Rows from block 7 of a small multi-label image tagger, named by matrix and row number. Rows with one number within an expert belong to one neuron, the router's apart. Each number is 128 + 24 x the weight over its row's rms, rounded and kept within 0 to 255. All counts start at 0. Numbers have three digits each. After the name is the row's rms in percent of the matrix's.
Before each expert's rows are labels from the 100 images, of 14976, where the router gives the expert most weight on average: "responds to" is what is common among them; "place" is the part of the image that holds the peak. Only what is clearly more common there than usual is listed. The data: simulated telescope pictures of galaxies.
# router: router (model.blocks.7.mlp.router.weight, 4x320), inputs 0-159
# gate: expert gate (model.blocks.7.mlp.gate, 4x160x320), inputs 0-159
# up: expert up (model.blocks.7.mlp.up, 4x160x320), inputs 0-159
# down: expert down (model.blocks.7.mlp.down, 4x320x160, transposed), outputs 0-159

# expert 3
responds to: star cluster
place: top centre
router.3 090:179108108088099135139133103145093100101123118116114150103111121178144111144104115121124096053153130178144153103132131107159154108138141137088130157136138117149147121176159193130157126135141098142149152127096099109124110082132139109138092117122112127171163108114116156125089082087152120160110135105121129150172141119107150124127114194098120131170129125136120124152126133143125119132148134157124153134117149107082132124138147146096133165138111113144103121100118067184146081114133084
gate.0 099:133150144144121063136120128124135154166095094126156130166155093130099137124121130070133101126130086119103131160145109113133129068161122143110147116131163136138122137099103127138131098065127158144143108142132096130105101130110122134153142134106150145146096109086133121104116153121080197135139132109075104152105100126108125135119115124179146127142138151135111118144088105136155113128085123139103153153161129153160106088153114050157128156106146104092127158136136111111189144130126135
up.0 102:112124151175150154089139098116155144108134157120122110155091155134138134130128120145122127133139151122114150136101133119121115143161134111125172125120125153147142122092134128185125139166157118108157149079134150151123075129114154121056102133133123115118104128123114076113142122177136122135144175150125110124162124145112173147104138146156140103106123136107160155145136177165136131136132186160125109150149154135096134152173123152104088137097119148121101130143152067126115124131125122
down.0 103:117129096159169133144114143111135133110122115106077120133145116095159184146128088132076125120156172085114138163119138117139100095140156121148120118141121137133164125125105093108157139111138119094166175128125125158153141105114138135180107130122136118090135143128163089126151168134156147137096161112157145173153126079117134134079099107134105162171125170111134118188108124157132170148135137125143140153161099090136141108142123140188161108153164138137113088135079170141123169105140100
gate.1 091:118131117174137136140132142123177137140114093158097117119107085168185102168093130159157135145103146113101125098155138151176120126122150134130120100125130108116136115089079137113138102101147117124086125137110144117119158112086115141131128111139138167081127096128115148123116146154157123093148138116157078126176129159129175145156105127159072128144086108141131104100128129108134123122121100134102149120103152121114116114145093126091124134087121137149124131122132138106108127146117110
up.1 095:120152119103140132134117140122105108133143111129104100093158104111088128113139061123126140155156132148112148149154116119087098137134108169153118136099112098098138131143121152131119136109116122127137140120090139135132143110150151130212128107083140139136186176143139137147162133122106124151144107191124145044127097120143072151104125113135165147161107104161143110085107073091126108107128165143136104117097133170096145112145126159085110114105095130151138123138104141108117193169147110
down.1 090:130136135120165114134122131142144132113157130110121136116118173121085123099127153112127123117134138096093132104140116123105124158137132119115113133138112177085104110140110124087079087124120142072160144115125123122150163103135105103123140140146097138105112162128173126107139126128152119135152143146131144137132115150132190090125102130184127129153163099113137107188139134120109104097160132137150184100108102104129073161081163107133151097140139107101097096120119131088099129072117130
gate.2 101:116091104107136082122125172162124145131110090099076101129151119109138088103131116137096131139111102142095108168127119092128133127094119137142105148194143101148141163110140112125133138150108131106094124097138141142159147139108099138132168079090118123130126112128145151129095139108139156157165117148108117103125132098111141127134167141150106108126136143113107134159104122158099105115098138098104126114191133126117127112145120152137095138141134179149117167147147138123150135122125060
up.2 099:128138101119137107143091164102091166136126125142099155108146114143138133127134109147126139112140144075137140152164140122118152185139128117101121113121128133125134132107111125189147163105140132117170122157150147165124127108116090137055112094133101146097110134138122115123132118121120130079145089128110102152129100129115169126127118113078122144115147135143104174129113111166121153110096123138136082183163137153162167123143120102165141163126105094095101114128121111095108121154135136
down.2 100:095133158147156140151144138097165139132152099114121101131083119113101125125177102130154135125149092125211140094107117133140161161122131143104121166108106112132164075088101123166113153129168111108102105137121114101125146126134130109140108126109098139079103139114114165078130158155124113106113172123210128155117102160116128131161145128113126126126115142110114146123164092138149140130114084096129135106114142116113173102104133133087157080103128160128117117121127145152101084106093100
gate.3 098:112091129118134113117160125127110127146153162065139102082111164120157129140125099142120151125123100141095134156129158137113104173135169099152127087096119126097139125117119137119107118124161113132121139173079118119111149136100154125124128159159169142150132135074111122077123119122147123094107137167127118151134091138143160128177143129184113108095167053128099132139123118057129140152100100117145101111164134134105144109119185118116120111125161167137124142123087120084160142188140135
up.3 099:116106119104129148102133143137136145132096176136163134134121165118157177114193108125138116118147171124111121167112146120101144142114093118099137103118135079121089123149133135097130158185119108123156095137129114125101111100078165068137147148147150134139148142132094117123117132145113090133144138148102153086145152079144141126141134098116148101116114122115108127068105136138151143114098150130120099142112139134150100129111164075120125114131123108167139149102115152133134148132134170
down.3 100:098115107123129148074142128119137089116135117143177062139160126096114144136098112114125090081177164137151157103134114114093173165165083120157101147117139122134106077097167111150109110157117142152132148099186119178165109117148169131118088152128127137133121136134113156119129153147116117103098165143130159146122131155150124120088130125134116131170107130142142103144171089118160089127123131122100116115104127117140112093146094137115160104118112102124159141132129166118110126130154118
gate.4 092:095134122148126160199096149135108156164129136110093105120159139169114194102140062117123115132125129072107105137116161172083087165144138135135185094118068157137136110104088113082150122120110137147154109170166150151094130154130106115152149113153127131091107110129098130108134133145077111113157128123147124132102109149125108169110118092181154149142143116116126088111101107105127127095124110145079098141116146100109120165134115126100115132117127137134150102190165123116167184096124106
up.4 090:137119169100136063094123105132103134108111110177121070159084091081057149104159142124142128128104106136136121132082086108078106114132120111128167121146150135118116173126113115152135115130146130111118109183127180189111118131094160123128110094158126097121128118112151134132094135155111197147132140108144111176152149121163122116118131122159122133121201170131122116138152161150143159123119158177145114154130146120107127106169148150127148155142155114104106133130104096167145104141160137
down.4 091:109105110104127120088089122164157135099144112104159116120142100152116133099149164103154103157140097111105125134101116120150133092158178147118134099127172095118141115108098146104125148160124147142124129111112165142104126085114145115112138126126119099090104093111117161108110145079099096101132122091137169121144096093131170110141101117120131124142133156166118124145148155146144143124162103110129123101096161140130129102119108091132128109110114123125166102151112170165108110083132132
gate.5 102:091173133160108168143150090096133091156171166128159105145147134148145081089153143145158119124107150091148176118104124152089105108151141122110123113142122174110111138100154135121138173146148110123128109146131125162129121128155068144123109152144155119102140142117129108125160122141073165091141141122112111135156122110158176111129107125156132138111113091161132167104158135108101124131127121141113115126136147126134151166131128148182137151139148134125117084133082114090142131184088125
up.5 102:154130103106125117170171157178121122170134139093128101116155136157126072156104103159131128122127107157089116177169178120096118079110156079111113142110113156125134129163130176185147134081147105142097113124130169156128159134118109097130137144120178111101121162115131130160156130129089147151113134190110128123130117131085179116167106111135114143126136156090110105161127112109170145105100123132152124118108090093121121144104112113071121113140128120142134113084163118118144143106099142
down.5 104:119140139130156099185128138158114103122128112133134137150164154111131160122126082096115137121159139130199149150104109075102134144130133116144113080110133114156126140131088171138162159140161114133151108116145118175165148166105130144088064090151120088100129127100108102133141132114129133151111100160136103148154156137135159115121144135138118173123114145114142140104190137150117139123107184104104143156140124143144132099130139154118127112150103153178185137113116158116131118122182119
gate.6 099:080126126174139109119161111097151129115121145094178127162118076159109120101135124146148126135081077170112118148104103122127129110180162121164139133157088123141133111124128125106101143140152137127121111122054130143122126163139110130108092140187128114122119141146119097113110123135116101121071122125117105119095122130091095126125117123181109136088086149072131119168161136110134134146138142137110154110145087144107129164095084113169109130118126102104153111119096143121126160159162154
up.6 087:112091123118132148140160124134099114150140124121151069130151105073140129127126153104128121156132161115110128163106146124123093068126135126111141172154156128111094108107114129093146098113104142144155144175142112146111142147110126118139132124130139080188107135111165160132122143143133166148144145116097071135123172136089092114167143153135114116131133154112118111107114103120094098098122137127144137146147129154153066103138140133151109194124160135125171134114151145124122129130107151
down.6 088:150145106130164134119148128124108157117118093173162110095131118149094191150090115094124124124150154110125096094162153115134157080109135087116105086120144107129135078113154123143134152102146132130104150089113121072120095127130184098126172117127166162131079116118143151136125125137170122109133077082106122152117108158103117135121117124138136121156122160118149088135124125143092108123103133114120098119190085138106137126124138139121087097103143101140109124133124125158132108117141102
gate.7 096:123074134165148101168165168176142090125106153130153105127098138109124129185092082123159140119162126102163105127114074152153154143124122166097111131088141107107099123119112161125137145144110117123112124111168183120170152147129138150132126138153132147122086104137135122133142143166096128181121163144132122115133129098117129161161099113120147165162153093114154125122191107141112120122114082118109119131125100118112128133116120116080143109159158125128148109128142126145114131134168161
up.7 098:152115144095104162106141089143100126150151131145145086105111122175095124117134127140148106111138157140143120108133157096149138149138136098110092113120129097166138110164145118148102056132137099140135157131115151129115136154131089137128118126153171158122149166134131089126058119152115080103128139127099145140115136129120132148174174096131115146111133139167110168153129109113162134126112093129145100113109172103117113145104160111117159149123153100138113108150079112137116131140119100
down.7 101:122174125135095151098097166149127106109125144156150122110178107118135129138094110122124121149146132079179130113121129156081172146160135112085136141140108134113109163107133127150086146157156159109107135124130106158088157171122149086139127125198103138179137106132103172122150103144068100066130135131128134154065146138127128181132102122138123154111145108113160149165160093127098124110112131108134115130116105107143141082126125131121131133143127147166175134145126110131100091113124130
gate.8 100:161096110144159127144140134168166129096138137168120105120114100133141118132107115136133130176144141159146129147123159168160145086136164137147107086138152135153118132079091111105120137149153127138095086129144151163103181129142103148090145093148084134170099129144145117123131093130138172146175141147120175089106129088102121146145091114146104143142121123142134134201128117118158136126115125148147132125156135134154136123116119128117084084087158127134128113095112111103127142138137146
up.8 102:090145153155128148097119111116124119137140138138114115146150132105167146149128153159124117114114112091143127157139128113161103159122138126110092136096140168114105123115135136109148137116139124131142171131116126148150134149076133119144119113137155166105119132128139118094127154158099141140164097076157181186120125127174109080118124097141181123111113127141096165113156129107088155154163118101139113173087092140119125104168120116118097122136138103103142176122108136109120130109138136
down.8 101:118134096167149152148141113112126119097117126128119130162098159137145125144097056150125151130109140146141135128130094078127123149131150146121138154153111128146161154135146120118110142132116129135116131107171108118124128148161143156101132123127135139156140146137114109141139152092141141121162049111109136164098178111138044112181112085116172125165141165135146096141124138139133118127114160155126158176135176127191129148147157065126147135135102128142148116137123128187156123129191123

# expert 0
responds to: merging pair; barred spiral
place: middle left; bottom left
router.0 108:130147162113156153120137162117090151152190145136128137142142135124098173147131150156133141138152148109177131165124124090120109138144124107161129103167101175133128132122073110144080120136113166148064095152121130138185106112123123117108120087151104118159089128123126102133152179136084134094144122125109145125076105162129118112111166119174114137093079121094127113139149106122139178117128137082147133125135129139163161127142170120149113164117142141130096166146121150146125131107117108
gate.0 103:147127136111115115118097170111162140154113132146142126138104129139162110169119140094121115132128107142098116087155137158123142120155131103120102139075140116131117126127161140086134105148165125136134139110124197118084156110109130158116179127156150117108151134129107139132134125117113155140127131129106145096148125167156155161161108141179120124187159129148151110108102158117107123134130140141167098106106113140101118139111115117080122116134104112167135161088113130075080160088164139
up.0 104:119128095145111118127124134125091096127133093083161129114082135106103097116101096132124143101127112149112113144114103151161129097120137137091110110112138119162127163121119129130137143167117139154130089093088116121121128101157111081097160131085090149132178130121121147167127117123085128145144102086120122093140131137098165144100107152133146162107141148137155117134081127125154112142125105116093109164165129190102149113122119074073149157110147119117121078112139153164186147107105094
down.0 104:109122105093117149113145120161144151161148093081138116090121152146165107133125120138089128142119115107121145140172194135128120112090189107145129055152068113127129182125147155087151119140124126121158124123142193113143121114136101082156159141155121120076130140126130127118151108132148106129135195124149087134091108144124100132124166146113104155143137114119103112134146130128105158171146120180131142144122164162086131107095143125091134119131142106124133141091127128146131139110078150
gate.1 103:167137133135127120126114117133142126113135135143087118111116083148082145174132186113113113120131107071118131066152127151109124088083140075134084131128137123139143144098100107103126133154145117099104144114132143129147115100095150133067175144152149103106131137125126130139112111090090124099128121137178110163071130135167167126168104143118155133099116178112152161120120108091161142150112138129097118133154131128155119140111090149126120134134125135110133168102117121155165108115132142
up.1 106:126111157166145152111149118142115108119152102170159169125123153121179126116086111111123138084125139081144121100127121120136106138108141156088138111122107091130126147169166181173133104100171119106188121157153162132154166135152107066132128151129090139085128118133101135132108142108124118155164132170094127122109113126132139123137084146149094154115121141137147144127138112131110109112160098146160119134113137107110173086134154136117143123162123112117125110068086132119129173071155099
down.1 106:162148131146120133103158098132143151149104092094142095082128146167129174109131144132104133112104102122127154156112132158085150127130133137138138115147117099081184108083109093109143114145166120165111156191098100104146171128101103105161173113146161137107096108105159143120076139129093109118154144142129187089124093157104103100137157158122114096165125153160124110095111115123123170140165089142134106103105130108132094152121173185113116113122110163116109153120127146081143108113125107
gate.2 100:165104107130103162097103108180107099121144106118159129124111115164084134127111162129113135089166122128124115134125091164118134153102137139097167112114122134136150153126084136104158171113129106164109135135093129159148123132164097165128110139141115139118161158088159093153135137116144113132129132091120113110162161142134186106117147164122102200133124136157141159138117155124121131159124120165147120118158148106133099104174193098159162117069147092080112086118133169165121173126143099
up.2 102:138142159158113151157127123148160106104139131118157142147145135144113118137124145126132119115100113129127148130109147138134100123151109100136131118121103122136117095120139112170157107163113124114132108129151155123161152156111106116186136156133148140089098090129145101130126134165157119071135128109186135182132104128111165152143145096104131118120111076174128114141152155085109088133116104117105120133111110111063101104133141105133099167162137116126131108095118111133105116127186118
down.2 106:114097105159150117136115164136113125123176166125115141109123078145111127106119120108097137152160107052115135146100117124180095170088118114123110106115167132082151166104139122119150119086141141118131140129133167102106135108098121145178110172147104127168137130159109142142133090113135094082095150113101128111154081147111163116166113117109122165138090147101100147148151128151137105097085147143143172119100113137107106120136176138158128124107127127145124083125105143102133169122105140
gate.3 092:137058118126148141167103131141152101107134133104107126107149181143116118148114112129160070106106149125173145148126149119100144130130096141118173160127148096146144151113101114151126146119072097124122168124129133133180154134161135135165130117100099106123133121090133119096096102100143080129106144096116121128144145103114151118150143126155157130126143137110125173108112125137128139146158136146100140107136177110121110102115159187125115136114106153104161125104111167134145169130107138
up.3 095:087133111118137156168148150106146136122138160132157157125122170106158150135115128170137098130120112105131126116112126142100169117133119077142129153140162123116106096164114096102120120120128107135154061128099124122122158129100132118131109102119134113132147131127113087131157153139127094134111119092157150142192099099166080162113128161098137123138141108108088132090133098109130126145161099142120124132147085140095141122165154123137097108160123137142160125128128127150137104125111140
down.3 093:149097126150143129153152125124152105134110155129108173107118142120137158129157122083143149123096102115124107167108169128120141083117101094162094102130138127079138150120172110096089119152102093114119138074172131116114134126159130135162134096107169159080143133166099135133114125113172132113073144106110153151145150141122149120125095140119124115091144151086144187136112169141131099136140125125147159147120087107085183151119106092147141185114159126121122110120115109151119109131139157
gate.4 102:160179131135138119138099116113099089087122138097073130062142121140101149164114160158127100116191099105130127153108098121146084119115155099124152148151100168131161148117155160127148098154144129109102170117160099136126106163122136142132129134102142134106185162124148117127145127114190090124132166134130103156154131122142126094112129127120138133107159098123144143159123124123114166133150129119110153129134135094133153120109145146108135071125152106119127146142107106128114089140110129
up.4 104:195168130129117102112118118161175113145085105144126134162072146144112111159136162111067120143126128156147138093141112145140142140142131137121149145145150076122139160112112141133157132158122128151168163151117133140110157130113136134131165153142120129115112123092130150167162131141115145157196150173136092160125121115165145114097088150106124104096119164159151188133106136147122143132062144134162114132154137149126118129147107166158118156120148108123156111122135107140091130116127108
down.4 107:119113153133144143099098133128081150124109124103139145094129108171123130153153093134139097146119167154093087140110107133123153112102160160113097143107113127178158129168155117154105159191152153149105139093116139131138125111127131133153100088180112122158111168156109096146138142173155114130114104135176103129156120119137115078123173164136106118117170132122142148152139138085132067125107132128098099127150179134087164126131119136125117098137098136156155141144100102152105127152134131
gate.5 104:121139136095117097116147071143096100116110137141136150117136102129143141172139139160151119142095137154155187100128180118139119146115134145097132128156158098152148108117119143093128126146099112112147109172123105145115171123139083160115135142129148157126109141132119142129113164133152115088135112133157096156097124168115125079125127121148163103168142140131138126133120137102101103126118155156125124131120148116104113121089139160152179103156097124131106168084087111156146115134131107
up.5 096:151115108081115102144112158117071138109110091162110132135128137182126087111096138134115145105126147141159096095111062124162155139134128137130172112095118143125176117147071121166141148123110127137143142121120148178131122137124128093131200102080090137126103123134141108125149133155167109131116119145131160175115126120176125111123120134137117177176107113107132137118113099132126111116108115141182088072120084153161111119147147150137100214085137093086100107138135109131120148089122110
down.5 099:163114160130111087135138106111173112105128166116104137116192195110115126146088129144121126138162135130123110165141074078163131072145133136095098186146112081132165130133082130149154124167131135148113104151119111082130142125121119132135110154119130130137074135112106122115162129167135122117149112152144104119146108144124142094152124123115145170140100113097071148140179120139165061129173101143130097133093115100158153120140110163136142074140163136143127104143135152152140166131123129
gate.6 105:086147159113162122141117106158151095149145141120132110140109139136148115155156112156131105103120134145130091123134105145124150169153122124108128162162115133136156146133112132129139140144147104147150121098106145142113140090127121087113127158150119143143142159122095142144126114125104110129134152116122150136143122107150150131127124106153120092142097092172130120134117148124126096136155142115105114155132134098137136141135154081108130137157131092147099130166135138159167132145156139
up.6 103:121116091166115160109101154107151135152166117112166127100123120134180131136095109122126111128110158148120141094124137124104169143098158114137168122117175144165174149115124102141145129129144149136110133070152132115118093107101100075131117131138159159129097080118152124100144096130097121122134067120111133152147125092070118086123133146169153132097136132102151115097124121102115161105166132103084140077143158134141118107103142137062123165124139125084129139113152134151130130159092091
down.6 110:149160087102166169133136175126140125135153085111146115127117177159113159093118103110114127120160138111135127140127125166110096138121140126083122122115135105100122169124131171103123119096121146116109155141138159140135099130125149122171115106124122163148182149142143121078161148150107103132146136111115110139048131150117115149128102124110159132162103123111127120121095146174112158100082163153145125094164137105167103103128125125164104143118130075133118111086128172110141138095141086
gate.7 104:126140109152140128113092151123077117109133072083151133143134130139133117135120127099101169124107081146128103114109143101080152159122105125125122103123120097139111145100147114150119168120131112127102118166104127144147131175140123159101160115145149160080147154110113097145125111177133176105133144091114163143127155082097145117102144096139153154131133137137132180137100128127090135177110135095133094152120178095128135102145187108120153070147133121094105101134124175148136138121130106
up.7 107:152132134117139108169105094100110124139171087084145126144148139121131087145185130128102124123089101135161142143086165094095137136109131141138144092054146120114137101102172131151107141123113122116098115112140122162164083144116079118115131083100097161128116130096159138127121145156135096088186144145114151154116120087121132107088150109181092151111113104144148170140121166130136133188120125099114136116091153104147141104158141144144120107158133141123148077110108145148133161143124111
down.7 099:120150090142155136131136125148096150127105143114134147143135104151132125141115123107118171131136124120119113167153123100145150152112131073171106154119102135145143127102128080211151101139113139112161169119110169121105140162121098091129141152138076135138114133148112092133129099123130105111153125136096111143113148142138121117164125108106110116141108135123132168149127156083129117160175103127130105143133069124126129145191172137117164136143128091148124118163116121145162129159121099
gate.8 097:123119155133129101136133130169145127140111099103116103148112181169154119156107116147089137127108098135128106114144127084087114090144116125117107110138151138105131151126174124099103186154152142145123163130156158142091135094156174112101132120137135112152137156114106131114127145107108146117139122127118159106097130083130148191158129143132145124104098148092127136111082155107158115187130139124158147137131085112143097131142130117138148110141100145101103138114152129059076134138154139
up.8 098:137147105109105147126151123125125127148120100139129097116081116144115077124074123125142154121112165128157113165079123107098148127118135131183140116116131142105178132148108138126126095167129110133120125130152201131138110167141106117091134085126118079111096108136166122100115158158145158104143102162081177127185169124128180085115154103140146167115113114131170147142118145145090145123144104121166135071130118121115146146139112114128118168152126144131164081119133141166139164116108115
down.8 100:176140134153166098132130141123106081145147091125064118116098166153120135157126133144140138149167139094132160119123110114169104150104153096145114118109121091151162143135144118119136121155106151087109129125170114149136146118095144158120068154133121099143173063114186151166102127124137132089157168128170137138125154144147097164144089164151108153166149099121103139166123107121109109134138127144133099121142151121100114132144153105169143125111118146161160112133113171128132147105150122

# expert 2
responds to: round elliptical
place: centre
router.2 103:077119109126123137160109124123144121159128139100147116113116114123132106109135091121133104134096122147081093101132142125128127138133104148132117063054143086115073123095136119115171150141103096149174102141112135105079171170135112155173147117128152160144137146134125101146110158161103123141112095156164124106137134101152127138112119102167189118137141118161118121127099159106103110111135128165091089156124127139116120159117119129125115098150133087154178150105172155134144162137150125
gate.0 096:156150134105109134178162132126099071133091097114113104135124117161114123139128128062098139136112111142153098114165134122112126141149148150132144147154141146099110140145095142092134113113132153123047126094111107160132139088118146125090104199169138109105135145103128159143122108111118106147113150132098153136111116129167132138139128136133154142144135137106120097109139129133123191109113162097109120085132146151099178096125115120153153125117130151098161145194122120112089122134089162
up.0 099:098110137104118120145160127137124118141135099147135099131150123161128115121167131114137132138123109171114067113150106142137129108133120121130164098105110106120126086168101123113156138103154131151092125114125147149146127172090095161127154147136116134128102155117104122131100161163149111165111135150070154119088099134155148082129137111111120175177074132137153111110138129134145169153095174159090138099114113138107129138123141096133107109108156145094070151127146125104101139098078165
down.0 100:126126149124116124176140123114113123139122125141129094138149169100088149136141149161148148130092164096108117068111104176110115134164114163139136149144139108083091093153131125092090161120107153116158111109140074088129122155134134162156152101138139144157146115134108139148119127194173085162142110123091087131149128115136147084170144179086129123119157127079137138138124154110184132063105124106126136129143103126120127141100123147133153092103126109100135114102133106157144083122126104
gate.1 112:149128139129153073117112142169104086157108100135139125126166115104113078136155137119143168136132145084116119158092106105166133071108143120151135118082145109134131144139149120172123119187101110130149172152181166126120124120146113126122133114125118141107139128117109142120096140131127103142147118164066082146161119148131116094137136137145096146076121136122163153147110087178110132072135120122151124140190127144149094118125132174136123106089165109131137151105101108152178151107125109
up.1 111:150109139139165120109114142129092128178111109107158158109167173117139105126094134096098158127105160132140118153075113140099131120152140143124145123122187112113123110092117137101115134133081138119151145134116155134142126100157119153117109114131129125088097134138123156161095146118064109109180110120135142101130154081112147135119153152142106111117135110139108127160106115130152118157128125130121138114169159177141082138161119151141139136095101158139117167137150097118130146124113108
down.1 112:125123153141122115144136115155164066148141102117106110147153100107136147133149164117154135111137116142139101108129122102155121097138142158090131151129116105088188124104145145124148152135122104117107131170132104139202163101130116105135130132165137150140113107105183129150141125145094121124131143153165145144179146102101137121141100145073166134110148199142105103119139135152135112127128114126105125129093151140132145098144138112114164119150083133146126101140131125175106117109144113
gate.2 106:136101149148127156145102115115109115102076155167127119147150112137112171188157105102092097157123111121129112120148110115134123163091129135158150143135080151144106138131098117118105140138117157112118149078097125157132129103120148126146130141128147098114190143129158107192156101137170136097115113162148164097112161121129113169099093092138138129115115113072148119110143148147150155126119168123126129149119140090146097113148116171102117131154172136133150145136122132134090101147156136
up.2 103:150156151116136146063091132149111157098115128133147105140097102150110094119094138098103130119168121110128151125111150087182139130109154112143114122149146116145099141128151152131147138142144100114135147130152146097165077164140129129126110117153121115098139128172129140112154135127137151140101110130136152134077155174139125118102154103161131102114094130117119198170134138172113138100109159156138108132105152127101144134179134175114111122102149154142126140094145084151116096109089140
down.2 099:142132142114108109130131114137101127089090129152086110127111190130109124121139103127124113104140146110126095129108143138147159142115155118134132155139137159175122135113128090091154124123122093111120130116122105122111116111114127171140164132151141124123118164130149154164110118174132146156118121142124138155152126106115107153130148126152117190146128137144115153102091133047108113178106140144117107124122085106108117111143117143145139190111134149132118164104124110097135160173138098
gate.3 107:143130095134115153119133096125141113150097121147133098075166118153118152160181078134145130112135183139144119122132139129073166119118104160107129132133122144104118169139139107119130129135134146138092124147110141117136141152141171140116126134152146104143124120122088135144127117160121098144115199097078128134126164136159177123196110160118069133131151116126137096117139128129120131133129086128141116137145142163154101158116144134098127113111144130080126113069093114133124151131132129
up.3 115:134125089132143119134084147170112162125132127154129127122160109118127157116129124128107176170164157108157127142115156168142144144117155115171122117117168119133104125115111123118121158134164115119126118120146108110099132104144160110104140142190115121141126161116104114193144127116098109155156154153141134136137115114167118155130131142119126101099133146143161120154110125098127099133128132144141119146157174142077133130110130184121109092069157161172095150103096137140146132125173088
down.3 115:148150148131092103112108086172104100161127116102130113114137105118107113130144167145103149102132098166143145091174129151131130122149138154161145091152114132101123125097166135115154131103163149135116140114168175166148127164094164083145091138125096122104130110091170111153125147128117114152133134115153124102117147105105108098126150130119135098149126157115111125120121113137093183131126107165134137163114192197081110139124149113142113128148089113104138130093119140147095117145123149
gate.4 115:131195134130093092171169168154127108148122106151124139080108125106114130136101138165160124133128098123085085135111103117135097125122129151128073097134127160128109185096137125114140148136103136122130149126135118101151158151149145092131101113129101164129117128107076110163125118154116094110102125113129166144147110103102131095161135110086099156129134114117112055139099148094098132129142093136114130149172098075127126139126129111087151126169129093136085145078151141139159165131160137
up.4 112:142177108098118109148150125138097102134141104173108136115145174138155097120110130152138105123108118120107048129151120099071134130127139161095104153114112126140144145152151167115112129130166122131130097160166170119149176148150115109146106112100129113175124138113111134166121115137115103126123106087127106125117126110122166143154125155136152108138184144121137108166093149136144131108141110126123140148088140106130103134122119148098157161181101107124137075094139104091138138095116109
down.4 116:135148091138159142110094120156089168112131086143110122079127173172161150104116124097098122128132125142120139149074122176108141128119116100101116191124132133106124164150091062176129137164154109130128132129106142126110140126114113094144135104136113128072142128124161096139130120090109136099131116135102086138085098119136144145103130118097173154130144131123118148111128133107100132148115140095137131130158109111135128122161094132104144143118109125146113129111112087126141076142150120
gate.5 097:174146121165117103121124117139144123141127123142110123106135133125154131128146189146133107097168133145146136161110137128130124121177153130126103116175141114118107106173160117151124087096164095141114125138144129128152160110120097146139183108107142121087133123175127104154118095158166134149107104116094180108092112125117118154157138136082121131133143117107112129112144115115144151153135127133143166135170123098147134129123126117117113149134139132136077105140087125070076113159047142
up.5 101:114142129151106152137219131153134079158154116145117158123136142145087153122108137112099109141120104159112094140169146105132142093119141121110110137132130102143182139150159156128147155127130126096138140126152169128125145115143141117106151127129148129134105128123094141135156146116113148122124145126103110104151162103158124183166172159192127124097161160119099073159151091149154132104139132120149125127113166136124095142098106115120131143086189144128095093094120128068138109083134121
down.5 099:132073091178141152100142142117143147148114122137161148115152124139137144142087171156132124158138118166151148155168159120131158110123108107076087145118102083151163134175128131158121090162109120134125133144128166111112147126144107084110099132151160110087146135150134104103155107091137110098179121107126106139098173141094144136113166122090116109103123136124153142144183086136098107121156114093117086135094100072146167160109151116104101130102128085086103139131132135137132105106093105
gate.6 101:104121111170109146106154144152128156134127097104143124172121103109157112154165125120142139127142156117123122099138160112084114126162102129131129139131118113134132177117136096089109118116102127126147163126152121200089131088114151150151126153128155154162149110147142156127136110146125112145124132091138071106113134100135124129157127171162158140104141182121093102098181102088144143129106148074111151131119115109098163105130095147118128103162088152114128108153134130191131126099139138
up.6 102:103111115143118141149133137138109142106140099113178118095122102154120121117121145113107181107137180126133203152115130095138112124144165130160137124106112124139130097127160096127138104116112134111119100126131151167112123091118134140099119161129122146106149162124157147116110127109135085128136121186155148156125133118148127136086179119106160165093129165164117157101131122123147137109126142093131103128162174149129074120118157137139053163100122121182093132122132122111150074147087144
down.6 110:126093080103152110145099160136132125079158124113109142114164140108158179166122158111101107129160116109158131085139144126155113153114155123138119114160164102115127143102106086078159139121124119140130104135128126088121088107119109139126108132146088126105147160155157112152129162159158118097128150133144106126132100142130098152173131147088121146149133135095076140124103135120134096105126163139114114115125144132111102132148118168110158160141131132107138087147106149157185195123123111
gate.7 107:129153140132131081127171115159134130115137151153131121168153121119129110147145116107146130118077094125109116160146149156119065133096152123136170134100109141107145158145107079135147166127151133121114091121168123106121149134152137159113119167141112128087084169138127134154134166135139101095162141166109062149135101104193156148155126169096145114155128135102132137111130113131134101161122121132138107164187183116138119155144145147115114098127151153132114128172127175117133169120108128
up.7 101:118118118079140118140083166137114093113134119121124104131124129104158134151119131140139138166100178135121153141087119099138151118154118146124114131141105129130122106136148172150114143082116115106114154117108128104127131117077103128135122116068141131134117116130137198131110095104104131089118131138113115136114145078140117119098141112197124124146115143129170131153089153149119103092109099111105159152106123113110102117123135122114159121125119130159122155121179121095157145135107113
down.7 106:130140146143121146160074106131126136138156104127132142137150179136142116155121105143115137132140094141148125130137134123126124121118139149129159173121154129161152139083127159149127145142065107104139140109105124100183129095171127156113151147162165081132091133176149164134130144154094153113142130162164138129150138138110143139095109107123122182111158091150164110187100195138141119121133144146149136147112148111093117095118131185112125096154136146117164138134093149152118112103151138
gate.8 098:127134067136129141120133139122108116173140127129143152125146143136116095142137122150097090121120128072121141098139140115157128184148156106134151115150111089141148138124122151102079131142141160139127092126094118172111148075056137150147138161115107138147124064147128147117122122079103153112159094101119168109086149140144127169094104118158124118154138117161151100153113135136137146138086146087120131105109113149153156102136147080127140156091153130124112188114112138160177104091140127
up.8 100:129112157097115146137137108112102123135111091127141133146190169101104150091125140129109158130153101147110104123115114120129135144101106123103092149140121125151109152156172161078142151170143160116089152129138061089167108158150143101126118095158125136134104104139128148123122173121108091171125132120141077147148127110136077131125148127091113098125133115122127121135113140113109133124139124095102122159101121098115162095102165163153163100092165106139109171126120118125114145125112083
down.8 096:140124147117128106122080134151139168117142116090124160112120112109138118109142150138152140157129116146099166167135149154136119130129133145141088151107129152111096129165139124205124141128134155125151103151130113112117155162127144137099115170082177094098096123131118060125145169125080144121172087121108101118159120085119086131172154057116165131109111114119177113124117134118103155101128087119130116118149158160099112121168113132116132130146127117101155120111155113168140100101123185